config = dict(
    encoder_activation='gelu',
    encoder_head_dim=32,
    encoder_moe='expert_choice',
    encoder_pooling='mean',
    text_encoder_norm_position='pre',
    max_precond_dim=512,
    adamw_lr_other_params=0.00076,
    steps=7500,
    batch_size=128,
)
Rows from block 5 of the image encoder of a small contrastive image-text model, named by matrix and row number. Rows with one number within an expert belong to one neuron, the router's apart. Each number is 500 + 40 x the weight over its row's rms, rounded and kept within 0 to 999. All counts start at 0. Numbers have three digits each.
After each expert's rows are labels from the 100 images, of 14976, where the router gives the expert most weight on average: "top examples" is what is common among them; "colour at peak" is the nearest of a few named colours to the mean colour under the peak. Only what is clearly more common there than usual is listed. The data: small renderings of single solids in any pose. In brackets: how many of the 100, against the usual share in percent.
# router: router (encoder.blocks.5.mlp.router.weight, 16x256, trained with AdamW), inputs 172-255
# up: expert up (encoder.blocks.5.mlp.up, 16x128x256), inputs 172-255
# down: expert down (encoder.blocks.5.mlp.down, 16x256x128, transposed), outputs 172-255

# expert 5
router.5:507513525576596440454566512543511522461477517483509475453568496446504496536471513524490510463550517478555554568523549487424473503425477519474535442504496507514476554514552435501466504480434541467486537445427492482513486468540496488542483492496554534487
up.0:430472526466521511467455450480438454432486497513501563513478486532501560465512407567505554498516553510472483514507522447512495468526532523502439482471526471466535534501481490505524447503538513515536505600500442521514466544483438594502555528586478466506
down.0:500482531523469453487475483446456423473497462543547470448568384477541525494534475516504561517469554501452521511502500455418452438569468519439477551518583470483546454470514493419523490458419484513525567502453500483490473462503519515512439496456555539486
up.1:465543427469511463503509480626518453474514545554480541443479484517506551495457414514519543558466602439467420517469521489479515500569550469511539522527545493459500506464487531476555502446528445547542505575539512467427471563504546550476485510454506462519
down.1:474478527549496488537497443522504576511547467417474507528516489521563556485520558487453530509463480535408471473551515522543504509560484588510523508538467522488538521474492548528566511550510560584463528548438513514538470514480509512457485522544503449503
up.2:446535574480518555542475478504390519462535474571505459546514464447472530546422481502497565477512521576468504530502537386446439439536460588458531509387490457485473503458566517454549488524493461492488454480474481533571508510516450465521518476468512489483
down.2:419501497546490556527512532539460452446468448537476512531503392498471511508524473525572539444525485585515512557478504451520519407512415525512539601449446449515543488485516479470498578444463472518519474554532484475478484571486448530536518427542494581534
up.3:500507550423449517565498460537459496443456418503519531529493496492489573455575473532456484515455480547459466511521558525531554513572584492497483493488538481444473518516541556479516520494531505510487459585481533579458530575502464527465483494502456462521
down.3:446479585476579496473480469518463523451457521545574522513451489407514569464555498478483507493493448525505470506591471487485517549522591508467430527526592432469528523477502584483536521537482445493495523531497489510538559487508546516433512548541535540545
up.4:474457539511556510510475443591450538558453542454495490485471534452522526473417462547480586487516496467518515565539554497472480498507493525508455510498475552525517514436422470508560568520518475528507453510532517459619473509557490500500602515458573505453
down.4:512447495463560476499449451450473435499482475497525510567513498469503485487471468517477569567512494498426571483420514501458413467457466562507442518571509558509492503459483444468531496535483468511491507395599485420586463490469451515517554550522474450452
up.5:384535486461471500476484465518460504448480522462505561570418502531533577496490427562461508533480460555478485503491500491509562505543547542513481533522536539500526500473457564472534492573514478591483529578492532543518532517455439541474506475532418463499
down.5:453573533497557487542529448530471579486513464497466513459504559477534444511446516566448531498532481530449529472494489459491530505522485547489488425518477431523451518463507496462491443481474442516505432472494508450598441454502517525530472560558577417555
up.6:417527524521503507522467477608452470488524528448452526526498524626541543463468445543487506535526523486464456538524538490489552504476519444478474456538521497509509517549405457503482487484478565529530505582491458475460492539475482506528543510504525456517
down.6:494463502483547475447560502465524508445537521551482476433583497444496535478501527503502507472498523471467535467537460510463435505517539524479489470470480483517487537481557549501490463519533532494537469440478523477514428518490462512511465588588483506545
up.7:587457536472492467498524528555495523463465564444501521415513546468489472468552463554549469521488546454473507450556472518487528519543534458470448501564559426496500527518474546555460517566545521497631547473449401502432511519539560529465523565569557453542
down.7:468532481530482564562410543477490533572579462516472474548477461476482559470437484460536488434470466517558525500560526463453423519488475505541548530461445482434448534476538469556445484502527476408405541495499487514445546454439542540498542487486517474484
top examples: red (58 vs 8.8)
colour at peak: brown (56 vs 28); black (38 vs 15.7)

# expert 7
router.7:441489525431475439542542517489467473472410566487540518478459545538436499544483496537464463518543541538493530546440439530513515435559483425482426521541595478468547511484431532443518520510501482571528493517513404484493504477572506477531440508522470499544
up.0:456505457584511510537470421503590535638568517464538553502470471505549482508464553471405532512480465557465473514471528567540432514443504511515533589537516564457421494512488474532543473531451473488378493481533544506529440525545494500430500522484603529500
down.0:522512525486505494482552492507471463489483445429547476554528525458503484450532520522512497514521432466483490553516479508588495474459525573493511457481422614479489505568506504592504484549481495479485432515554544541563490479493528476480519469558429495485
up.1:531512507482539427507527449560463466528487446500530556458523429538519582496535473530519515508539500562460436546521559527482534505424541505502517565531518518493492476500462512515563462509457549507462477588557533537481479508508481527491552466497523555542
down.1:465566486513497545584519489567483502484530436511527484497479489553430546532506519557466545515469529515464413578504472464511517471537546555516525590454532508436514480493466545487528605488469481525482491611453512506528534471482515469450484443494512559535
up.2:568549452507463427499543496508509525430544500584462496504576576468578465456517532469491488496459541430512538521424517474479447506506508469519508495422447547511531447576562462465461494448454524477503442472474517489495502532479514478505405490464541499470
down.2:596431445483455480512483523488526444469482486530490548436513462455548473520471438506511569493526560520491491450487476481521518520534485430508484500510549447508540478499487505492491511481471476510562541463474507446504493462508558569512419573560516540544
up.3:519438521526564509513444509482454576514543452467504543525483494461577490434463524426490545478514486489528513545502543460439464475537477547569492516498497487491462519427503465510469471455522543506463566423522493503505508492470499539489525472469585486495
down.3:467544477526533522532511529509468560546524482501439508491484465511540510481396488506537509457482470524473493500479569459471489504485470514531571512464401509482476503466499452478548511415556440471455487477507478519470472571494454496474501487471575501542
up.4:513536536507505502475483455482551570564564457424514501504501498500586523446453486483488534522434502465465483536477579447438499500509529488514524494469473563450460538458538522572456549472483585437494491546458556515542453529469530519440508440452534478445
down.4:496581472550498460546541484468507502526451489501523445481486547520478498480469551503460465471517425498502464511462442507495504465464510502566490445562468540532515529468572448485459491470422453562443437543486589470568466574535459494459465452499539542463
up.5:477440499543548488522422475465544499545579497449462504542499508530511501429498437503448513532469485470497511506476520452501466475461459565496560524481478491494504440481503469471526437503459451442452547401496572442524498541520427468492459529457607534526
down.5:493543460545515565499527482557560512526502543430531461468452498557543492540507571464423472441517490507523433531527501494542544464443462467549582509509470552532468443516522448511471449499417484507442531535505507488438480504490496480499445504500539551463
up.6:429524431447496599543497547445513425478465557452487553581428523472537482513431544472525516571558507520407471510473525495542516500585511496595539529485489506481493469431447494426518519454525466547450523492574473506512500551478474505471523538539532472536
down.6:530480432599521457456509506487474522447564473579498475460557467465496556468515444473532554440450474490500579509494498520419456461427457526522530511542488475496522546494558520508530467483471539473516468440493508468483573502553443511587509456474534529512
up.7:464480499584473468420521561450516484481484500530522483477480465497446458547515507473576449488501461466538480510505470439462414464477463497480473488506426458536494445522546546497497492537543484481531569478470448492441511473458502560582456513542444545520
down.7:491471469512524508421498512480487477481457502524516408421524547497436542520526447528574533502553525500560545503507548533467498476461527449439522500546496467480546575480484502513380471541439511444502548447493508516418534482526423483545527479557512537473
top examples: blue (38 vs 8.1); purple (30 vs 8); black (26 vs 8.6)
colour at peak: black (41 vs 15.7); blue (27 vs 1.7)

# expert 11
router.11:455473553488540547526374493512423454495516437530467467505489461497495574533462449477496583507503504560449497500523516448484458444457466553456489544413470481411511509514542486454560498440437476490505447513506597495529477519512434485502520503415534507497
up.0:549544498446486431431591484514488497458446520558530529453541619437517509477543467571466472542499549452557534447485513511487500516543554457464433446507558529489556516487482540497447491538492547493565524490447427508493525532522546558421435518495492440512
down.0:424523480439460570517502540566515516490534485535452443488551514484468466523501503513531521559552498475459551525579504435487546533469566473470493462492371499499529509465470515507449454479521531464494451519461499571516472475543506521477545572539406445547
up.1:510451485489464507524522525472491561495533449596503471511493457514460491548466521446531471444470450492470522419504513489504480507533474524462474446375498459529596502509529450523434553534555513460469515480489440499473539458456512491515521531435428469483
down.1:482580547499520514544471509432481472513523451479490448549478488533440493526531490522517536521500532528529482525456521510498444438449492544571498566434501466457530508475516474519502563522421421458482476557506555521521466524516478518462431416523554556572
up.2:519569519488468537446532488529453536488476485542562436462524561398447470552490531526483533472519484461527564494526505455481500448522518471442470472503525450498504567452567545538435461577447527411512466470476454507561540465462557464502503560461436522458
down.2:497535482463470504460519527497481515520490465501410455525491537470480443490540551500532482524532516473543514448504410492466504522510497480493455512444443535496473522532538570577524544537545501483564418484451482528546518463489563489501511437479424509442
up.3:500441481449521505458489546574441470470471470520464534501524497504438585508445446540608560548536502501465481526534517482481513479458506522515506496478559534518548566483529473544489466481512508575525472467503473553482518537561480495474514454550533443527
down.3:464457507502484433482453503466511509475577439560406540483517491528549476502463400437489531589490592507487528512442535479426461542574433424490534531543484513479497508550458480444551488489547509565541498488484526455499442497419480530543493483471518470509
up.4:536547438503550499513556547527502496485523606538432527455483540536533475543515477500479521513455537452545529413482473545493504517515505494505509515470510494481393547551547476466525510517591482528519510533450496530488462560566501542498545445519529439478
down.4:549517489538517504575503445487529479580511539465513489558496519477521438436522540504503491536456563485495484556439470528526529491494493483568475549471527567492473485503475527506513595535482482484466535481533529433516530487452568434475519489529497501401
up.5:534571491481557470436531476592513479491466549478461549449549500520534535521512503576565463587478506493555451422553534512474545540429559499463523485514511492467509507478452548528442505494477532472525506534469461550517543546518530564450464484499438450582
down.5:414506460485501545468488530523491510453499472421487560469444509491483553463455465479457517522500499485511426507554507488581503486451623512501478453484532477489569435536546497518488466550484483539531459592491495565502488443490516564475480548528449463517
up.6:578573502416513461438539480498494488457448511558576483494522555436484487538558477575502506492534556457530551510537503508545510485517513472490431472533516492442512493456523572519474480569444503470584519462494448503513510472488563470531495470464530515490
down.6:582524510443521534468484468492467470470448489429468467641550494474452500471561535568593533537536486511452555521550515525472521481458483524447497517504480427508478482506523509501496515486477525441484501448522488519497516440474537478496536463538428438435
up.7:499460478510435451541560516570508499475477588508511507466522537493536531493512445550523437477506502450504471543537524529509533500526490462486478450561553495553573489495488520484504512534503550528523550574554471523453566500495479541541442464551499445496
down.7:463529551414503556497466452543481440476461521459601555533486449551428570484568463503489510488468536548465439599565508450570513454463543545480514522431591440454514433541515536466528521521458520524478540584531513504459473510551455434470520486515521558524
top examples: metallic (69 vs 33.9)
colour at peak: white (46 vs 4.6); pink (43 vs 9.3)

# expert 13
router.13:487483495502544530509448519478548534591566497536450508543424529524564493436445507472493501575480482446536523442493507525501469562516495456476477520516472529512471532469483480496462509444559489502453542463493535545493544515449549558428499534460490411500
up.0:491527548453473507599527482569522450484468470531579521495532446420490543476490449505522557511439497551469468572531544439475511504568578496496495503493501504448501521476474539495512567547475523521508455520531480544502518549495526490398521498460545525478
down.0:525581452437554537533476469572493421437460478470514511510536500539469515481534515572515524529492518488452445532512461500552528478473565484510530488461499527420517475515533468490503443439425509503474427578522527491535469518528453469442481508503541525499
up.1:481515437521565430497573480511446522452497519482527513486530533529515497493475497549480468487547502518505505520502580514485488426450517489509526446540485506489502541390526498485540431528462514492511522474479475469471531521480472449555533532531529481496
down.1:471584487493526513521542494555441455445475482555541472449514539528426513514526467492503480510511572443448476588502490434494551463509521456507556524449551481446475512540516470505529490503423542526498490535460483568466562546478403452498521438532485523500
up.2:474495479467513422454544483540496407477464475503490521485487523506472455451548513542480427569546549487430508525455456531488542483473519501459484508547506569503521464551511489428515495505457470635541451513568576428479445544553450492526456439533438495488
down.2:441429567433558511457446508428467452476534483503530536550501475507446623522552413490485524450500514538454508528565548446496403504448521536441445527479557462471547484545587522459552462501505499427507551464517517422437546508513449486529543533533491521491
up.3:452517515492540503483531432562448451438495427535556545483546540426487538513545464566452576545547542547473467562542541441485540430509557504454512486476547511465560485480538477469521482555424503487548461501507495460519487562518518500485537533490498494488
down.3:468565517479478493552528464490440513484491445530508522498514534504430528462475479577547482561464528506502492560480528451458509503545565441543487480462483451413508591437542544554501560502494500512538469524487429530529512549511529514453525460508514479535
up.4:573500480417432483464555437549467476463451492574517528452531582472533459473536490489469545519520652453490478527471495500514554484613516402489448508511565519467549508435544519494447504502473586550553500535501456501502456558494492469517452511458539472421
down.4:553493498465389520491527580463501473496540496516543495447478456484449514467486413491581458489514519499524484504532533521517484470543577480475439467462496418468528470490484531539425527597495479485517512439454435475486538409466611521517474516540548533520
up.5:480414530504514544495430503515429537515474381533527449525533474444495571528495507496486553458491458594488548484526550467498466475433497523496475547452495471494549445511520464491528436420463517498493423499487516519486548492396476509546437518451510508433
down.5:505515518520460511560474483554502431524491499439529471532482414564464511515447464540513491491462473582444462553505477475492523449490471471563553580501476589485454478507455472484528567508486496552474467515538518466522547512447480475491528441521516597538
up.6:552522492464447489480604537494476515466464486552521480502499546459487507525514477474513473457526536421613540484535523500541509547550501456521419449497517527542532480514506524543422516500492572456528530501453416576468517465460558480555464468459498491485
down.6:515495505449399547447542543520489494469492521522495479508509462493456409496497460420570479478524548429494479508541489436501501520562482450461506469521546490525500481526527521581441528481557545520498449468445403527494534454407498521561498473536477514464
up.7:461514468502514525583502575534498533469540571513488546513467458478522521521441412513556582571464492510520493473534528496537498551468521494555497462481476429486494559478470483495427421492533447486515609523467409542418512464556523596504554535548492430539
down.7:437453535497510511451483469519488486437502522549650497535498492460468559547483432476488479398464496521532481503491539473499510445525461507454485541492561456501500546461579543435569463563468512516481503499571453422487509448499444453577508462512521565443
top examples: plain (96 vs 59.9)
colour at peak: purple (25 vs 2.6)

# expert 0
router.0:503465477488493453559490459541550494512480541423545527509573491521500492467534568542452512512407463557449441583442528543541590477489540465517523601548530541503561496438439486483547541505477507548466439521571551501454560568532445408474491510506547537521
up.0:510661537520522551483495539480482548507497468523523442458498597481454507515535556531497478448443502453568543532545461481493530488547548511542537419434456498447378528508560536547511519506547445479528534511421451489593450511526554517499566482529488493480
down.0:485532567431528482501506448528497548499531483527510532506479452515505548519578573506467490370435520557487405561525552523582540535525553514500510529400487507492460505587473603479506559511587524453526465560476501465425508513485543508503553487468499546512
up.1:543487499516493500548453533555510518559544514436451511536474470512430484439409504544484539526455447594429477534527481577509488484473535519512530544469544478453548451568522476548507427534521505471453461535529478615477471554562509506408508522509525512506
down.1:508557530535457486550524531464477523518500460528530391493546505515405482492575519508532475447486414467558481455510538454455463510459540451447584466434427479493498537494502556521458504537505474414508500509424463541511515432470529495505492449468521520466
up.2:574387523462433450435537499495516443508488508519499543418561496500504450507587512439514451482454535445488539466480531548442471469532471470439521497577603485569495457518501499537460509533562540502555545416529443478474402463510474448482465594476551534515
down.2:546437450486468515475513565481523456474427519507569507459583470487473473504514509437532563471470475486501599540532525534490534500517492486514536522563536476580521482459470414503442497553535569459510524412521427508481550494551420463511511515546532566495
up.3:503492534471573499472544526499424483447523463551525513452524546425499478483421440496545528513542530456510558477496527456452500474457525488466428477521511488486486562443540541487435484518493552487562476483449478562510546479465534508500515493539463464479
down.3:468539507524475465473488538472492569549569431519455502468471465429475483454498514503540539480511419468568495470530488490508449550464541499510462504477487444479466492526553534542397502496562497445448478533458541546555485506491626554453443494460515512517
up.4:540530506482503447492547503437490541429506484581536561497521507442516522479454458487553498572531541422532539467477486507432509541497549478506458470471526477417495521429503542506452498514538575463540533506444477549455512492504545572444451494555510454493
down.4:500538477511469498487553539506483477488404496512531396489532540471433465527559538512562460442494487470539433539558513482573539419478498443466537420544479475556543494422527489481450460439473533485496416520451474481439482433497506488542467487506452504452
up.5:589547498512529485504502547461509437487472486542472481437510469480448443498487520527561415552456527519517483484479427532498554492469539476499539523411442516480460527550504501531491458530490490517495492497476476571491499441559513512563503475525380459518
down.5:500500525448541529574479485530511552572549517573508549484449496456558461520465534539441510531494459504488524478485498590543507559545534508496468502442498531444444526489436515453508569530503475496484501460553507469586516527515575473431508543432524466540
up.6:434507521472532516468513475563454487466470510500495540584505540462539528496419476588523546534578456473480514511469567444441542494494492478486451536553491495494508573468528474453536475498506494538507491454515454575566557570482505507524590472576469437494
down.6:488532520457537537460537540434452534498524438575483487504506539476522493549443470482552514533561500478494648443425551491391443481538474586431552469519442459494491523462529460521517480497536454456519471454461478540549504437551454507516518496499464429504
up.7:502436484572483520512511552484473578455528483492570542427542431488451502458457444477485574473496455543520525518480500451492463495521547547530457547500500415519504517425436541539501491520548533424530588473524431516465517444518552511503543537519605510533
down.7:546478519482503543513523527482480523583443466485448464554454498545491540444506540534469448474501441517551493464503498518578518542493539533536464508452463535479521468509449506607440510541506431489479454491561477556501453506554513514443564511545468451533
top examples: cube frame (26 vs 3.8); green (26 vs 8.3)
colour at peak: grey (74 vs 28.9)

# expert 3
router.3:486522504513567515505492519605463527540505485429427540507483452526475530418458506563518540501563458536470437544506543514539519456441499528523590496471483558477477581504529436522519477455480444530461455562526534536526473536491460494466522505449525464524
up.0:514507498505479478563467446460532531513512530508550524480551588457547496530526531477433504489463528485541539441513512518453470498538501464427432452547533417468583523449499516452488535537498540444525526497507438481515514456555558494542487532479536524479
down.0:439539449574505536461554485459600517593521450422460477536518559462489457454497499494573481544495523472509497507502485475435486501519448479425545476586488519517434513488408513570547574510442469568502582491462493524464488436456505510525450469515471443435
up.1:520513524504495504468480460532465519553518489527470516506516455564451571490515469541498528442506490591469505526609529456533469461488495529446540534385501573451536371527510510487506468471476482507496485487451556478457505604488487502427517502467488527575
down.1:509517499585465483505529471505520476528477485460478443527504534477444429523517537552554448496591499467455554511500467477448619512497467502536492532556516492529497474521573499505434529487464524558504494450512502499547525460464488449473475452537487541489
up.2:551457567474452448492563472447531492438483454572561537427519570444519480545550546423444498461474592470507534448493454509469494472523564451450410514535513487524556504508504538479449524517542573515499535514518476494457478561505509508472503576479459488449
down.2:501588467489531560454570489460493517486450468533456482432484540524470452609517528490537440472550432482484532437469472450498611517469468490532595490580478510538523513462470503499505547478514471520578401483485502518482510507488541513531447427539433541476
up.3:456490602484589473588503513508465458465455489436486465516462528511489473499482509530436554524498468520449484516499401525501605495510511528542500508518457545502481493547518507488559498454451488535537523533502504511499515483482507467553536500477437513462
down.3:484496536425494447429459521451521494446543544515544488459484438504511495481516478544440510501430452517621482473566462456509495558459533539470475523507542515434493483514531514493511430545517550477476484525504546496546560529488469525513522502493498569588
up.4:596478589472487417454554468475448491491465547574512528419562548493515441494539490484456452455458518496523553437462472529447452499517483454471510478485552461615495539473523608487484508539542563449542545463521434501430459500550507447562445542440491536533
down.4:507498509441525452543486468424506477453604463576555512460595513484545475500542477493540508530482503545528574570525508588434468427521479459510535570515508530456482569510481518433519507529460602502543485479513506444473495441509451476579533468522498511457
up.5:530497524431439473494562477459524414423433528587535571450488526480490479567557473467468492509486562464517542463457488522456447527561520449479458496520570452528516484493460536472433524542506501514573522505470416467448476464548521533488491560499526463464
down.5:472552470521488511459519409454496515473480492614540512434528516480451508577474551522532451490549451537479554404513474532486539507491489529536469520538513504526470533472585494497539506476463563512503451517493486442429480493430464541526543508526458475444
up.6:549497540503446473471508439461530489463526517579545526412523562451509511569542474488458505501480585459575527474489487547474447509547486431438450515521550467518498483460509590445445525575482528458537517455513476466538484515499567519525455578451549544502
down.6:432550477472492533510484465402500505493542492528506497390504479447495437498534504550509455560526468529570536425486487523457521513514557432527579501540483518491462489440521507415572576427504539477495422493494495433510482549437487546538469481484532557506
up.7:511531469518502500463553513506494587458562502521518476493479532442553487561487511502528522447514483484481516538460526503472480450496460542498497498541491475529414557453586509542490482573519492493500485492628471499545519495484490495603531487497506469497
down.7:458505547495473475538476511529514444524565532517482512507481420477523576511506512533501495449450487495545442518600505490567386495465506539533429513469506493452539492499525557483471456433514509451474520539535504519510428551535501544492520516545493495551
top examples: pink (30 vs 8.4)
colour at peak: grey (58 vs 28.9)

# expert 15
router.15:463464463454507504448558524458554452427454527518484544501463503538485507508546468482501420503498565477526492489489426533525524479524482522591471479522438513552555456520491482481516501472519467495515504468520476393425434571448457525536471504579447503443
up.0:531454448527503508489477551496514564560557499509415474523441522490560493520436533466493532523484472464554566395510467562493525577482444466529472439508488427506494515536561503570448454503531496396430558452486477476517521490537536537516431550487522463463
down.0:488594517500516539548515514498504500508516543413511503551464541548471507493489584522475501522473465427507444591532501442616586510477501484504543440516481503477478470542499457511546445456495505593444469620503564544491510474454483471443453439477496436486
up.1:494489583536550481534535463524472472495523470543566541450554503494521513469510478516459534503454543514496535570485501476425478422575529495446508500499548463450441572478500547455550580492456535501571536500488508490515483557553484459466533472455551516541
down.1:464535415473511514470537480508517522488503494471443549468455510538464540551462503542497464551522507478520455509528473551551474448481548526548441439442497497486560468440542424504485439466472468570472450558487536509518417602512516584451452520502522490545
up.2:477557519468458452554516480506437496472543541584502529536487542454487501442508434455541519535499606427452441519470532479477466509641512455463455460452478465494512527502523550460567531452508568488556446537471494511440539593467501493503471422464491448475
down.2:455478460570449451503528476465513541528547524524460581476461469474565509482442464402468583567491476517450505400456528505521510525586455520489453495458489485509465522491520548489591542527516490531475522462506513529505457503493537564490468514460541476532
up.3:545568447572540477461571496500493536517506463538469464452496519470507482493476570508524479482502471543494490530477491518472516464582496457439482512525519452489443535454588515489489600497551517488497470467411480454544541459468494492526462463461527549523
down.3:550474500486472492515576505528528407428463588484543477495520470435555427477530517504472492486548519447479453487533485431536561500561492525490458472539561481541534442556522486470529523535482484533459545488471443412528495452431530481534427563551515506445
up.4:526486517473552482485528490512523425461470582460537450494540530521540504453513476501538477479506602434543405558581528448481531486479484435518457442548522554526468497501488501487398519477470480475546561485475482423465516421423524495521503510550544532457
down.4:482536485477505549474551450547465474498478518463534457460499487508470604491578495518519464455492574502519413594589479454533519485515495483519507573440544517467548479508511501530429509500441569440458522592481488534479588537403504461497518506524522534474
up.5:451456483445457485600400510474504427455550498587472465494538488499489505534533472489569507484475545529499517502515467456504558485546498427503484530434481449457542489558554542456532525450516578514443520598471554524458572499492536491508468462474436514449
down.5:674532474498482475563512504544532550526504497465528456486517540517466433496534561490467493499491540437532527522472402508513501502556566471552488470461527516508517492567479476585456547525446520495449466459530512552479534458546585451466510486464473531473
up.6:520467517499493470519516493562415449515484573529496482481554507450472426439527543576523488558587525490473483482490487520518504482460532489429477471499511450493483522486499459504489459489436462453603458469485487513504573542542515542495441566498499427487
down.6:514463523481569534487500510504497521523439553423509493568471568439492492434485499614552456520546443533476509467539530520566515519485515547487454459557478529562475545435502458510519478530515428561477532474502437561568497501505546544459530563583450402481
up.7:537484552511556496491501487532454550492493537427456543517509547482517536464451520578478529508493460515504513549545525430417531523429518485523495475540434481494544511520469496484556426528510521518521458540520498528501548497511528508477546490530452415510
down.7:523550515535481491493513422522495502524431500471485550505528516421479521471474506543509541491553406497441472487467548539473478504481552569496476549473427511475463525469524557521567514575533453528433446502486545530549562504466529526485496549584466472544
top examples: teal (73 vs 8.2)
colour at peak: black (86 vs 15.7)

# expert 10
router.10:564528489510509473435568489496539569469538397545524533429566490429531436531522511417476484457500462469510543489491556513467447518491494540507539521533461538516441489519572471536443475437488596491480513446450521503482447537445481490525482506480556542449
up.0:607518441493498484544527553472581461469469544466495496539530546563552405463488562466469463493465472455504473473503503562529508517479507480613507461499490532477486425522525440523447468453473488484480530438551443481521429596552527474511468554528523498472
down.0:509551553463479540465538553478503537528466457527463446483522520490447438482548499492534452478421518503512548517506463450505482532513476519472516486457441479466495494516471495517493535464547438430553482538466527552495503525574552486445483434430473491541
up.1:477544523432433538510447478401543476447458418501551523501504482585463503528559438524552519515491543571539479600530449463514507463545548494550469520541550460488569454484451530479537571520556480529529519482566487504519506497515504524465476431547559543558
down.1:530515520465504460476538445524474532443480524485549486461524581521459458522496634546492426411571513512465554539512507516489523433510512483482496413542517495533497529453500519525479429577503512474485566410476463519421572449421458451514485502568486473476
up.2:571516470499443501493483519522508444494489447456483517544508453496520443450489562511478453523516471502386473467442440518484545502512546545550526535465478531458481474510498497529502502512488492501490427484482511575530507513550413453440510465459446505490
down.2:461509492462455542539504495562491461500478539447531482579521455497452519459556531494505468524495540469479415554480452485560573486542544461529515478404535550444503474522469494545524582483479561508462500606581521509486491513533511447453560468452475496476
up.3:454546570509512466462531445489498484460506458554573473486573484488524521538581507438459534468479486538502550530468483485424502444530498524429529549524482517511487500567581540427476498521472583496526486528479565485491533480468453476508467448502476541474
down.3:468542493420492514495489425480508457426553503491573500506535472494483514459556408471465513506483585492480478556533540489509446476569500491473493580457535510398544509483598570469473533481440586539501491480487566445459522532437404421518498469494593528510
up.4:520493524465467485508555496552552481496441560460496528450520550505484456502474518523470492523529515473542485520454486478558518515535533411501450456484525479549424496456480520462447521553471453550549516509504456512617422496538557443529491506450490506500
down.4:494465504494511503409508529440519441488510465555509422488505481487513476480570479483552476452558501501555542480505535520538486491506504523425518519398393506450555496512491503509484547502490510465573542425532542518544428512576493510576472500540537533498
up.5:455460498500433496488526497511451458511457538589499498517454621519459523468528505545509478515581524513526587536517463548501526462470505444529398519506528505524525515491560481470457464549492467552580430536580512492484454552556575538513474454515432523504
down.5:446460431520492491528470473503553492508446590534538523497510519479481515482483487496475480580482602428512460508527457485502541482537515416511453469530570486555630478454468524425504460493513498538533501507493441422530495507485507557512438574532495508492
up.6:512552466469450523556485497577465469500506552519508500592485509467429525505497450550558495543507502526503447544522508483498578485504534418470496437502583441451539535467496503485484545529532492467523530571520423469505547449475574508495473510506487457470
down.6:497524508438448521552547487502483520527527501550511483496486510516464435446524476511540460547508552456480514524461428461464504474651486440466457490481520503478536549478550586534437536543505487563470424478462434455501481483438513463502490514499515476447
up.7:461510483509532582487485557477514535508513485453447510528438462477559528506423483524523459500483469527560495482495550459515509597495483554624469470423486455499485522447456499560529541501583460460491550498482473555478561549466529577480554444522515434548
down.7:464487558503452559534484583495527543568521498482460492546432417524482571523474449514556503495493479566532464514542544456549525545544445479553479514483470467494501478435417484541533502438525468491502547574530487554472489552496528557458468503512502487584
top examples: brown (43 vs 8.3); yellow (38 vs 8.2)
colour at peak: brown (82 vs 28)